{
  "horizontal_flip": false,
  "norm_position": "pre",
  "positions": "sincos",
  "momentum": 0.95,
  "max_steps": 9900
}
Rows from block 2, named by matrix and row number. Rows with one number belong to one neuron. Each number is 128 + 32 x the weight over its row's rms, rounded and kept within 0 to 255. All counts start at 0. Numbers have three digits each. After the name is the row's rms in percent of the matrix's.
# fc1: MLP up (model.blocks.2.mlp.fc1.weight, 1536x256), inputs 128-255
# fc2: MLP down (model.blocks.2.mlp.fc2.weight, 256x1536, transposed), outputs 128-255
fc1.1022 099:129064192146178096123125070171154159075094112160108097110093131150117101140119118164160167096102170113106133142134130116131152163092147119165159075145113144153135141118119078153157149143167135134066079132103145081127150131116160178105161172118158134188081161124134132138105177057158116114122088145183115127111147104137160127079116151089184155118120117148125150132130103086140172118073
fc1.1023 097:144086124159102097103140171127122099044132111129130123101111094109146155140104126123143105097125094128128116143105158112126121142101130088138169142105098105094140152092088118138088127216104095083102115130182105124145148147113164113142118169075174139139142177138098152212118131119102145097086163131154161126106122093117072077133151099153111183152134186182113172132168085129184126095063
fc1.1024 096:079148080138127114120172132128118116116067080171093088176163161100175150153151086160135132129100120156139105078115143177184175183185129104160151081135127127165130098168098179127172170122105133208161158091165158139103154116093166117082139114120082079134166164068136142180145122165163188135092081128142155133106154214189064125078136091117124149119112123139158154118133162109103116125106
fc1.1025 094:119093146099135095113116171167084130116100154127110121153106134116111108180116156197120118178134121130157189091068124125122080137166093092156100076126108135172157116117102124122157117116170089119191062097079130100097127153106142044112137109127144149150053140137102186075146181178186132175110138106157114131123099169170094121110192106140115099177156133109114121164147131048159147136148
fc1.1026 109:126142110121138156087069142132105131145146099138152126074093042152107088103157110138205149098164088124151090102184149102135089154076113125129112150124115135140152213136106179118135172123199098128145141152135093093116122216133099140079145138053165172114109168121090128142157098131095114116146137123137148121122154198120125119091181169053128157111134150161129187126141085118160161165080
fc1.1027 098:159144173079115113114112105148128148129128143078125146128134111067104118101133121147172117144122151112124112150130139188173100130144200094124136156116113148158165111132185146140072132217160087148117139143119152173123116058146176160115091129076156141099124150103060139140101105160121083157100132102126151152114178125094113132200145133146134094115147089102100124163119115151151195155164
fc1.1028 099:117134172172099088116097089145078120164107150142151111102178118105162150118124134233118083128126145111120132085151164081099158127100111103186165109158118163131112145133148110144112172172134142128085099113169140196117155139207134137106142182162117172177081200116150136156106132119133140104196168062155117171079127126164146154149155167121143124092135104171108166099082097074110107082125
fc1.1029 107:102115085122097165141046147146156174120140123222134095137115162088093127098141189119182166089099148041121108116123104164180116145065090104160139178083085128116142172085134103149146157142156158103141152120135165153124179119116152127158088079101176122116110123174145075138093103131171090056144134144158097065129133091170148148154090146109128208139132156144178132114145114163131168154140
fc1.1030 095:109101191111099141076152121140102111125102169124125147115119167072101197130115101117146165099062121149053123106143153095126166059125159204138119150134113140110164068146096141146078080112174108139142146102129148131166160138142077129141144194104126198157132124104137095173201095117122094183147148100120108116095139157117119127130168068119093104134181133173120086099093148082120100093125
fc1.1031 106:101144120052170154185082159114159111209152185106098101111076140167144154207112098102184168064089101112132082132144184149088141130112095155097082078141128148177108120139129143134098150089115144125147172152077082114192110146134164087128156117129182090111111165128190111086095153111159112112182133109074117173142093121105154089092084059089113157166098152166115127145093134163148118069076
fc1.1032 099:145075080110079168138149194145154064108159162069108116099122155163131110145134105108173162152064126128129150125102143130097126094137141128110108146096122129140055146068141099153124193080185108170125107076089119117115116108113193182171074172063126149051083112157119143101051130071133114164155108122155158102108167211061136120119115136137126121140125085177163103133170173173063088125150
fc1.1033 106:150101078160101165099180103100108074138222129157110101152146126094135112163173107099145128115101110163135167173127078086081118115168124185124094163165068153154081107170167097121152134122139106168117101118142158143147111155108136115137135096128097099096135121142148079120110158051122094105094107144061109077188160091128122156161177075104073088100164055110146140109121142106155154115111
fc1.1034 097:160114085180173176132196149170075158121122136151138141072183149133166138160170135192104142102181169154120051121137116126107118117149108211075133126118099151093126153093130170121072086125153097129095061189104200136123176124165143088101105138144155079166149091108121130094146182145093139082135167129153108106104124080176117159173158088080154089158195175057131095157158147142118154054128
fc1.1035 086:125138124156052101113138101132126115177072074136148074125144122148084147143155152101105141101159152152116107148071073129152124084136152167170136143177152136140138148187147108137135166140138168096129133092157111154086111038122168101099106126103113115130133087199127099041119157173122122144137124080121114142107142101149155140097129196068136073071216124174119098157133176099117127096137
fc1.1036 106:161135103119141145090144153099174133100156126140116090139139043157188124155121162167162083154105149179037162167117158174120132179109100139126192102119119146119123123104166090133124108081124126157101137101054111129147107117102161130176120150166072193048098149109157081158145139145173171190140119092106132158124125109099058171184111165195097131142112073149129103114119129111095130142159
fc1.1037 097:131148102114123186136145160125084111072072121105111086137139073162121158248128161155136120082070113096120145125122179172135192110184188114176114148127136085142133120106137101127090122111177128121158126091133099161144124110088161170124085111142166102176109072143130108136153094104113171114133085115126080125077127121122135103059102206208138097224109107130094144138111077175114150109120
fc1.1038 093:151145132120075146137159121046119104073156150122167148134111096145100117111106091170146103128122143078110095143168088176127079165207170089106164125226098149086083164046090091128139131140107138145122145121134104142155102078154072135175145150111124117114153125137137131157105145205061101180195141146088120150122141157109121134185096136111096183169111085117135173124110138144154109147098
fc1.1039 097:105164101183091124126089077127111122143189135158090178142142144115156130131133129186103167137142126099118114174154147116107082179108097131119184112142122126117122159113101162095184139151120083048181143172109103127092081159129145126204163106109129146136096183118106078089122134159120119185155099105128109130149075119134116145147145072135110128130159167141116092135101090089131142112098
fc1.1040 089:121139144148106073136204130158166107131133113097159104086043096078164114090218173161152102134139089137166127109118110127102073117111119136118126113130123148138171152113166163169156167077107116132131117157120090145153129119106143146095128084126161099148130129119130144135197133166151151149101102075159161082154148135092099204150170128085139088120164194165097102096199123075087141124071
fc1.1041 099:076070164173076119104136142099142160102171187190174121138050129100130124140140178108093075191100117161141157117112087184169102132140162157095090150147113159113077186101116146084175163082163119106096128154096109136119118185147099132109086200102141152113148153136154142126111085144144181162110095116139127140138136187191116122110125146106141128194074158156134078162055149143138187137131
fc1.1042 106:168127165161122121149157167183154124069127083101105099150127124104090092070165112129158137156088108105144150100123149109124147136066148148111187155176130172111112128170139181137093189174135110121130125147102107131105072101074091074135108111113157141107142107098166128104193107133154176122159077130107097123080112115109156102118121112149135126177141126052086083131167092179127051147130
fc1.1043 103:125120149131067140090128094107151124075176144056124123170124100230103150150124170128131119143155155144107150165090127087128171147148161198139132141121083149098143118187126107105128097153147060206153185119147073124121132104124137122119170161123192052110107041089087113054144112107103150116108099141133140110082139145105079090131135145087115122148138097094154180187119096156134120112114
fc1.1044 104:119117133114176183139138150205155102067093083128127058093095119120073142100099133100156125128161092098081168167126131154187131143151159055173129117145129124112124149109145115120057127184171085128129140137193132111132102167145144137144084117114138121114120143132138115157130105155147136115119098171149182085128184145169120142087151157160127108127134157121087067155084146101138104205112
fc1.1045 098:181136124090128170131069129119110176085106165115076150104102119131177102102103087090159167144115097138098099117161140120150185139098167095158104167163134090121107117088128116075114088112161135125132198102132110105123145098181101127091096114089168166189143117089156151038102127124123108103115092110131179134126078130162079096129145154106149130154117095130085162144180155078128122120133
fc1.1046 105:107155151167139121079062119095132138084159167083099133167142102138150052134152169107163108098126114132131125099135212168135106126076105143112134165093122078089168148113150156111178122126119177133082142096132100076175137133159127111091131078122088107068114094145174148140132172179209138164088173075186117089110113142180165176139101155142087141110152156146110106084176082101178171100134
fc2.1022 107:129167152155131148128113128131116132109128107062157112132162116087114139101141082088054139119122076087123134124076120105153156157155079125101115126124176106158228157131095112101112135162096152145162121101146136149135099128127085116168135184144117124121135097146161086136178124184121141106134079131110119127155090150122148139106085150137096111145096121119092114111154116185096146129136
fc2.1023 086:149124178088086100158126113084117086138131147140150114118133157205159123179153152155097140126117145158169160115090077042137155119145196178123141188139110094070080164153158093139138079175111150125109115134102157097168156163153111110114120077157195142095153101111133147089121139092141069111086167154138091116139123095170175177125097098171145093061141092160131158136157126184158076130133
fc2.1024 112:156165163167135134120066187119099149134173113152149144123093125110112185115140164102137119144139177133134128122159068096111059137147160196080178149160149111118116139080148126137154110077051133120171129116183181093123069111155109106132154100131170174125131125148164093163187113061123126128144224144092130082178161096108156096129071113116103144109103157149158094136130097132178118120145
fc2.1025 069:132131099131087125130128108146159173094121150102156183104109187139087130170065154115133188133157110103113147124114139120062137156094132143081084160194146157147066045112140105126166108174063130050143163150119065141218076041158169149163138099140190124126162120137114142148148103121102160107128109113127126136094082097077131172144124156165096122127110134116189191105133128134118096111111
fc2.1026 082:155143122136144069127197134144087153068159092121181154121160166173127166102106114103149095133110122115097151155097137039120148115134154105047197161124172118110125129181113142140181125129135145128142109113159110073112093095092162108107106114137154125182117106144147121160095109116165156106162085121098114107143089131137133127112125126115115122118142087083134103184173120101156146129098
fc2.1027 093:136101052147076111089120143098187087131058129158082128129136119105189134076200140162121127121173092159133177148156132167088140154155089139148114160143090159069199150137082125098134114077075132101165174104152106101086131126132152135141138069152105105106112078090149176127102116111108093129145143115126154118154083113131208165191140113111089169139110150132157132088120181144113164142127
fc2.1028 081:183159131125138114133108125152159091118155163140071209103138097154078177136153142111105146142150136182145133162095116147098175119154130093143144000142146133083109179167144150106097101143181110090089176158102174079127129156129142081131147119190117107110108123148139115134154165171130168136133015179103110097117115159097133058153083105152175114101111128136087145097110119130145101128105
fc2.1029 070:162131127091131107132141105102121161096162122076172155116135112116093064142146178126135115174095091120112119148108115130126162106178127105072163128156061074136104057169115080097111143124117113113132130113140148125132172155141174131153131163108127162148153163090136156153159064146137079152153117075158116163072155187156101158124182137193113059137130159150116146128092150130091096144197
fc2.1030 111:114135056091114162097092128156073128115177108118121155112149079180124140079126138139110121118142179168124155135124152102107163184158100110133124096107122104156067144174171090172166117092159115110146150162122174069136132106081187152168138098138078105103063124165132173166148151128080159136156144090142157077216134142184101134112116090181167117175131200148141132139158131122136166126146
fc2.1031 104:105121161143103103054117204084112174084170145131133130103108165125087089077166134154141081112095131134172122128199112140191140112160159153140174125174110136172135108160113090172118181126126131137146139092138144116121121134092162180171145181141170175125076207132162130095133084122090126137121096108135103130101177150166135137146074105113154079159129132160095131087095085144122112112149
fc2.1032 068:156074147157139146101129091137185102195160113197125227070125155090124087117141190179084134178108101114116129156115086134144142152186114155099156132152168134140064078070091110070118105160108095152160125126149115110112126096151160116185117085143119134140107153121114105120127155206118103122129106101180153143086114136116088095106081107127118123100089078132171158160113144178156119164149
fc2.1033 087:124121130087154066124106087167146072120118133151120121063108152177099134141121129162081114118138151127116128132141140189151146137110110092159093087083123113126111159109170117175091152120064169115189136134068122141148108117070147114130145116073183131114167112176110128068151164092111104134183182099168106159143143123117125159115086160172055120129090131121081134160137147077067101126120
fc2.1034 106:125138064075123087142088145067156121139079132097165118168095064108067093158134140089196187126127159123105178102120137079101116063136114110143103160081106110177114096123107092175179148128091153114103160101160075157118093136149085159095175125139155181094090081117089075148123130100157098154132163147149111116125129133123154105102162171125091163134105169146119112150125076115104168188098
fc2.1035 121:161162143157135144113149085115111099169116170160135170099153129135117123155144164100151102087101154088095129088153206124134149147123156062087145111137134166113071157095138148193035118102077113150124092104168125100173050185140072059162141102151162132119115172094085148135168163119079166128145094142100133115109146146089105128107171112141151167143059133121097091114122093097118119121090
fc2.1036 128:109138146136072160143125128095089142071153095097135100099159145110077139107132035157068125054151130083120090116136100139134125175104112125124151161075130101181081174150081149123128122126180074113178140121140151137107078154141137099147176152146143067133152088175081170101102107157098077117161108106158131161248131130167176101129131105155116131122161118102124151103106144115118098096163
fc2.1037 086:107110146140175115152127038064151108130163115158079140158097148096143025066091116087134085109128176181114161138056137165125147139179096182117176117150146147148126113163113114114166082187121149093136098141185144107138200159113127139133156171128083132146114090092145094137163105091120100170141155218049146120159104125111139122110083127150138114137121113135128163092173150111148128125087
fc2.1038 084:101113134068133109130131089147152102143105120164122129129191100106141118120065163134075039133102146179135111108047142141114106131110168122088106098091112119111099081150121107078157085146192116170136124073128104151147151117067083102134125123072140058150121132138092184140061171133110144104082128124105145119149099186166120112092094169216127144111163145094126132145112169089132109185159
fc2.1039 108:157179184141081190123105108135176140103118138120127172123130164096081139107174079119167166128176161130176095105135100118168107086135096132098110145134137169105172152111110156156138089079123147140162131073175168108178188074166134163085188075174154156159161110125156175121139096079137188178169083191112182083116099115126168151125128202049084101086068130127130098096132132095178186125151
fc2.1040 103:165099166137132112091132107175169159141119103129075109158115189114163145138067158080200160044123134116155127076125155107119151137130160099110020105165123171098100083139094114123117144066131144102108157120106068128093108120090190111149194114097137136174096118109156127074133170147106089126100080129113059134137100174160175166156117165111117147051136144129144121125145137139129157149135
fc2.1041 074:148185081137179135104093086114112117159110133144077176140137078133205103139117124102140145167136147081137074122069133131132148083143145188132072197154143139141163066159196123081098162110127160077114164145073106093116154181098182163108176110119119167135137093133084120156138108091125138147110162078122141071184148136137137204118156189081136118088060113101140117182112151116156100125073
fc2.1042 114:097086212176146151077100130115091059160118153145068143116051155151089158160102159210103110114162127151141110128184118131119149103185136138116199183143117131157159117132139125108190114070121108130115123117117180090126153102095081180115131096124183083137152140151163143145091114136096070084156100130109163149151124104131098132122107100109107166123098178188127158112142128110153186113145
fc2.1043 092:142143149141100077061106104107106125102084100101150231164113147093086152125117129212161139149127124133129108146093092133111160134208130111147113133108162142087072124121095106104126149108076135126130075151103134096166110125155178129118194159108078096153162132141115203158121108150158149158140130134104122131126160119088156098168137154118114120060157126165098085127133123097118122149118
fc2.1044 094:181140128108136165131137160096078113153153116151120129115076135231156149085165163106140129155088126183124140135128129146119107122130097129082123153145161116134110105142113130121087112112124109139169133172039156180211146110159092113099176127100140162159147088117124061140198141099156101147115089153130106143201075100104105086107129147087168115149126078164164159101172086110120110109120
fc2.1045 095:077117026153205088124143125171075072103123137086121097172094134132138155122147094122084151146128153121146087143161132157113141139094134133082136170119148150135070103149139128126108191130087122105173129149206168129150153092115171139197124162176086122157123136156074153164110170130115127171132165122124087113197163151148122118119187111113128094149167175138170143102052119127065068142121
fc2.1046 089:185111167131146106142103091121084107131132181119108121146113060137080100152126123090082150051123183182151169098153103150124124139134140106186152142114184137197063109148183143132124112129104125177121107132132127138089137127047119109162130148131141144181133121118129198142151166134115117108160107173077139120208114172135156127132163101104136115177153067160108095066189104118131096117081